Rows from expert 6 of block 7, named by matrix and row number. Rows with one number belong to one neuron. Each number is 128 + 32 x the weight over its row's rms, rounded and kept within 0 to 255. All counts start at 0. After the name is the row's rms in percent of the matrix's.
# up: expert up (model.blocks.7.mlp.up, 16x512x256), inputs 0-255
# down: expert down (model.blocks.7.mlp.down, 16x256x512, transposed), outputs 0-255
up.421 115 [104 133 181 101 183 106 172 171 127 113 100 178 147 176 165 152 202 121 133 150 132 114 167 153 137 174 197 137 111 116 130 158 183 116  76 108 108 198 142 106  87  97 112 106 184  75 118 135  54  94 139 125 112  48 142  64 171  85 121 152 139 165 115  95 156 116 169 109  69 126 130 153 184 166 100 113  74 145 133 149 109 141 102 134 128 160 134 134 124 107 165 172 162 157 125  67 180 109 118 134 175 179 123  96 136 145 191 117 141 132 166 174 174 123 117 156 151 139  90  91 103 159 107 103 108 122 109 147 173 134 114  99 123  60 145 183  84  84 154 140 132 109 137 126 142 101  94 145 152 119 108  76 152 152 143 126  90  89  96  80 130 134 123 181 116 140 132 153 143 126 110 136 123 113 151  79 185 104 184 187 123 121  95 176 140 102 172  88  96 128 142 140 120 134 107 157 105 122 124 160  97 100  93 100 164  86  50 128 146 116 179 117 127 118 146 124 128 130 142 156 138 118  43 156 151  97  80 117 106 133 141  64 142 184 101 124 117 172  94 199 118 108  96 134 152 194 112 134  65 183 159 116  98 121 159 143]
down.421 116 [134 149 131 155 114 131 103 146 148 112 180 146 107 129 138 116 140 186  87  94 151 230 140 146 124 174 150 132 145 137 200 153 172 114  74 124 158 162 148  97  64 156 127 106 114 117 122 133 142 178  98 101  63 163  63 165 128 179  97 139 114  95 129 119 156 149 129  89  54 135  88 112 177 110 149 180 140 156 155 133 130 127  84 156  83 125 138 170 152 196 176  60 107  96 174 147 156 135 150 130  82 124  96 172  89 122  82  90  96  73 160 127 167  70 151 138 130 107 139 120 109 174 158 139 131 162 140 102 121 126 181 176 131 163 118 131 136 129 132 121 115  93 130 123 148 127 168 114  99 119 135 153  78 147 161 100 122 174 111 153 129  68 168 145 138 153 108 103 189 142 169 173 108 164 134 132  84 136  91 128 115 191 164 129 105 106 116  93 108  93 185 190 111  79 128 129 196  65 117 163 150  89 118  81  83 159 115 146 103  91  91 123 106 107  71 148 137 122 160 106  93 109 116 121 124  87 219 108 115  82 113 136 130 102 109 125 147 122 175 101 112  53 128 192 144  90 199 111 158 163 112 127 136 113  93 145]
up.422 099 [119 167  78 143 108 161 182 112  98  60 150 153  93  94 101 162 129 119 138 151  95 142 168 176  75 105 108  83 118 113 113 156 162 154 123 124 109 115  98 131  82  85 135 153 120 148  82 141 110 136 153 136 144 160 135 116 134 109  83 131 193 129 115 163 142  91  76 140 122 116 171 118 141 161 106 144 164 165 114 138 127 119 108 177 128 104 159 139 129  77 119  84 105 138 140 103 120 177 140 167 167 175  67 126 113 127 132 139 143  36 129 129 109 112 164 131 199 177 103  72 177 198 135 166 103 154 197 126 117  85 130  94 135 102  91 187 195 144 124 131 173 209 119 118 132 151 148 201  82  88 145 123 155  92 116 145  76 212 127 169 113 144 145  87 180 127 114  94 118 157 104 138 135  89 160 105 111 153 141 127 177 169 139  94 123 184 106 168 111 101 117 126  79 165 122 123 194 131 148  94 153 125 164 102 122 158 115  67 111  98 117 132 133 181 140  69 121  61 154 172  88  92  80 164 142 141  77 109 142 185 167 125 132 160 105  66 114 112 135 121 153 138 129 102 126 148  82 101 132 110 132 198 121 130 185 138]
down.422 097 [172 199 167  96 110 128  74 103 140 151 109 132 128 188 124 142  38 128 161 153 144  91  94 108 128  96 119  92 125 188  43 119  79 118 101 147 174 131 136 140 119 154  89 136 104 129 151 111 103  98  88 148 131  94 148 185 148 128 134  80 173 125  68 106 158 141 148  97 154 136 132 112 102  84 121 187  97 103 118  69 166 124 109 128 130 135 102 149 151 159 165 122 128 151  90 100 109 126 111  90 161 156 164 108 116  84  91 114 156 153 147 102 116 200 112 136 108 179 101 105 117  88 170 108 164 156 119 132 123 120 114 119 146 141 124  70 147 112 169  92 122 111  83 115 142 123 136 150 143 121 133  62 169 156  68 134 185 142 145  91 176  81  68  83 136 150 163 125  93  94 120 113 102 111 135 103 162 121  87  91 142 110 217  99 148 129  99 155 154  70  85 183  71 151 117 155 154 200 155 128 137 112 132 129 109  25  99 157  83 155 101 173 199 110  96 183 123 114 124  91 146 130 121 166 105 154 149 112  40 147 152 161 125 114 132 108 149 131 143  73 189  78 111 115 163 152 128 125 170 161 143 129 136 148 100 153]
up.423 089 [142 168 161  94 118 143 108 161 121 156 102 173 241 182 152 153 122 143 166 102 135 106 105 176  75 107 122 148  82 161 122  65 146 198 153 199 126 122 156 110 123 113 147 128  91 163 142  95 153 157 161 149 141 126 120 129 126 164 142 128 175 105  79 116  77 127 133 141 150 120 146 136 120 116 142 113 109 132 155 143  89 134 110 143 156 105 154 110 165  96 118 140 149 100 184 117 119  87 108  58 101 172 134 155  87 162 137 151 174 152  72 157 140  99 167  98 121 128 163  63 110 172 154 127  34 133 144 113 180 126 113 144 142 165 127 128 159  96 165 142 116  98 102 168 123  79 138 145 156 114 158 134  78 137 145 175 205 129 103 132 166 165 126 123 139 122 183 152  69 179 120  89  95  88  71 145 137 144 167 105  74 136 158 160 109 139 158 144 141 105 163 129 177  88  91  65 104 101 127 169 155 125 146 131  64 148 140 183 148 144 107  84  86 175 159 150 150 139 104 202 104 134 133  86  62 172 128 157 123 104 130 109 110 143  93  99 164 155 101 170  95  26 103 162  82 153  85 125 117 124 149  94 141 140 103 130]
down.423 094 [101  96 155 153 149 145 190 121  76 141 126 118 200 109 129 155 114 110 133 158 107  83  85  86 118 116 116 112  76 147 122 104 101 129  72 158 103 204 109 106 119 100 135 130 121 180  64 159 204  90 118 156 103 128 131 127 131 118  77 113 113 118 158 122 155 129 149 143 161 164 180  75 205 142 129 105 148 205 146 154 158 140 182 133  99 139 124 126 146 176 153 138  82 130  75  83 107 177 165 136 192  64 108 106 159 202 114 109 135  96 180 166 208 156 134 130 123  90 195 122 117 118  83 133 142 113  31 111 136 193 147 172 126 118 117 171 115  99  69 195 140 161 150 150  72 117 176  97 113 134 127 116 125 167 131 113 137 168 123 111 122 124 114 132 139 123 118 123 145  92 146  78 133  90 122  87 167 123 101 209 112 122 100 176 148 101 129 124 168 129  96 145 123 158 218 131 145 116 152 145 114 162 116 171 161  94 122 129 138 166  69  92 100 150 133  94 148 107 115  82 147  93 116 181 146 123 153 113  80 112 159 137 151 156  71 162  78 132 143 121 122 143 147 179  93 164 132  93 166 131 153 140 132 132 129 124]
up.424 108 [172 163 107 125  92 146 140 175 130  83 130 107 131 158 122 127 125 123 113 110 194 110 136 107 167 125 121 189 180 157  87 114  72 129 123  83 142 116 114 164 101 122 104 135 152 129 109 142 215 130 109 130 139 137 110  92 148 105 104 149 128 161 136 100  99 103 147 185 149  78 127  93 146 102  62 111 179 178 176  62 176  51 127 167 130 182 150 174 135 121  71 137 175 198 138 173 139 124 107 119  89 130 135 106 191  90 102  63  76 162  70 110 134 135 172  79  60  89 136 131 145 152 100 105  96 123 175 115  73 128  82 119 153 146 109  84 121 121 162  88 144  89 104 111 126  95 132 168 106 114 156 118 104 139 106 165 100 170 120 119 163  89  94  72 147 165  67 130 111 162  88 114  64 109  81 108 184 124 103 113 131  94  87 147 200 155 128 198 113 103 106  93  89 168 142 121 105 132 149 201 162 107 107 146 123 166 148 133 180 115 114 122 139 114 155 125 121 155  71 140 124  91 167 100 137 116  51 142 161 125 143 120 139  79  72 140  89  83 125 143 134 152 144 156 138 134 167 120 163  94 164 158  84 132 126 132]
down.424 113 [ 65 121 153 131 136 152 121  92 105 159 143 173 185 125 114 163 118 185 145  92 189 142 104 124 122  75  83 138 137 181 148 134 138  77  80  64 112 152 110 141 107  76 131  93 112 187 136 125  96  68 154 143 182 129 129 119 131 128 123 149 115  68 144 116 127  68  88 139 142 140 157  95 123 112 130 140 146 132 152  94 122 129 120 121 121 103 157 128 166 122 121 102  99 160 105  96  82  62 164 110 159 165 115 132 107 157 127 140 117 172 102 195 102 167 131 166  98 186 123 137  62 119 148 152 140 143 123 130 166 117 187 103  90 170  95 126 160  99  95 147 177 131 104 178 119 119  94  91 130 125 153 109 142  52 116  92 113 145 139 117 155  39  81  35 174 127 105 111  96 167 181 124 148 148 129 125 143 152 120 100 187 121 161 108 122  91  92  70  93  87 115 127 122  94 124 128  25 111 114 128  96  99 146 138  92 170 109 136 140 108 121 116  76 122 131  61 120 121 127 142 225 122 182 135 126 129 202  92 146 136 156  95  82 118 148 205 134  73 149 107 128  67 139 136 149  94 175 175 114 153 133 144 125 150 120 145]
up.425 085 [129 143  83 132  90 134 137 148 107 145 136 137 112  94 100 154 127 120 109 145 126 154  82 179 176  77 126 112 121 107 167 206 158 164 107 160  79 125 138 106 152  97  77 151 171  92 231 109 106 190 194 151 147 121 123 147 141 143 180 158 146 109 111 119 131  82 121 152 128  99 132  91  93  98 109 174  99 104 167  11 110 117 121 180 107  80 156 130 141 122 152 138 155 152 107 200 154  86 186 145  76 101 152 119 123  99 127 123 123 101  84 165 181 151 123 130 112 118 150 115 154 141 155 146 109 171  89 149 148 132 133  96 117 133 100 143 174 146 124 103 116 170 140 111 145  67  82 155 105 130 136 142 186  97  91  89 122 209 138 123 133 179 139  42 177 210 159 126 124 111 150 104 103 173 165 133 116 140  57 164  65 128 102 116  79 124  83 125 183 115 114 150 162 112 111 119 162 106  97 141  71 104 106 130 184 138 108 132 121 111 123 170 112 150 123 144 131 102 101 142 137 134 138 153 128 191  90 143 101 140  94  87 108 122  72 135 107  90 111 180 138 156 196 125 153 105 119  52 152  93 107 161 153 144  95 127]
down.425 085 [154  72 120 129 111 195 164 178 110 112 121 175 130 135 189 148 137 194 156 119 120  79 139 170  88 106  84 140 155 163  92 101  94 148 108  78 144 137 104 119  68 133 205 151  91 151  42 134  90 118 132  98  95 126 163 122 142 146 173 100  65 132 169 133 150 153 132 102 149 187 135 181 123 124 115 150 110 169 121 128 126 159 127 143 183 153  92 123  94 156 148 125 119 145 137  92 103 152 159  98 114 136 140  69 151 139 104 140 137  68 104 146 146 177  93 146  95 159 117 104 109 120 122 155  87 124 153 163 129 125 127 151 133 107  98 100 116 127  94 150 133 154 145 152 190 117 117 160  99 156  62  82 132  82  94 184 201 176 106 102 172 157  87 126 148  55 135  68 117 137 131 138 102 135 180 106 190 124 162 110 161 145 100 123 117 141  56  88 118 110 174 149  83 116 157 203 122 137 125  61 140 118 180  76  66 151 139 176  96 189 140 141 172 114 128 145 133 175 161 171 136 143 166 114  96 105  65 162 111 181 152 165 124 123 131 152 125 114  96 105 130 154  60 144 102 100 107 146 189 127  83 162 111 139 110 119]
up.426 101 [169 119  99  72 127 121 152 143 115 115 186  83 150 167 150  89  86 132  84  69 138 125 123 123 165 187 117 147 166 162 141 167 106  85 142 100  94 139 157 116  87 160 172 171  98  94 129 124 162 101 111 163 200  51  88 143 108 119 102 101 113 138 129 148 146 188 142 145 114 128 160 102 157 135  55 160 132 169 122 163 115 102 117 163 180 137 135 143 152 156 148 121 126 125 130 124 148 102 155 155 127 171  79 187 101 156 117 153 138 164 169  78  80 178 121 125 123 175 136 123 137 108  94 145 158 140  61 101 174 119 102 155 119 144 200  95 187 117  79 106  51 162 176 104 130  83 244 143 136 121 194 165  52  99 120 138 138 158  97 137 111 111  93 122 124 122 165 106 134 135  75  50  83 114 135 119 100 156 171  85  90 119 130 143 122  85 175 117 158 140 111 114 123 109 112  90  90 134 124  88 146 172 123 170 186 148 117 138 120  90  99 121  92 123 117 137 153 113 144 186 109 126 110 177 142 129 153 131 129 169 162  67 107 116 107 178 123 143 132  68 115 142  96 143 149  90 122 111 117 131 172  67 183  90 111 114]
down.426 103 [147  60 176 160  59  80 156 117 183 183  77 123 162 147 130 134 125  34 114 113 134  64  89 139 134 117 152 120 103  64 134 111 117 188  87  91  99  79 153 111 178  75 115 167 116 131 100 156  58 152 101 127  71 125  71  89  98 144 170 102 129 140 111 187 133 160 134 117  88 136 135 151 113 156 142 105 134 125 138  76  97 131 144  57  79 134 115  88 168 150 113 178 139 124 152 147 151 114 144 119 160  97 200  93 139 140 153 120 125 103 104 107 117 140  99 199  96  72 174 108 102 119 142 154  92 150 108 147 159 137  96 137  62 112 127 151  86 115 145 107 139  87 118 179 133 117  73 177 144  61 131 103 122  90 190 159 120 133 152 143 173  62 197 130  82 105 111 178 150 167 117 177 139 121  94 103 150 168 157 190 116 137  66 160 114 142 122 156 125 110 112 105  96 117 169 165 133 137 152 122 141 128 124 134 167 126 118 141 144 101  99 143 119 140  74 123 145 116 135 135 153 137 136  84 142  97 114  73 182  45 116 122 107 138  53 100 143 167 170 112 133  85 137 108 147 107 101 124 107 117  85 153 129 128 176 139]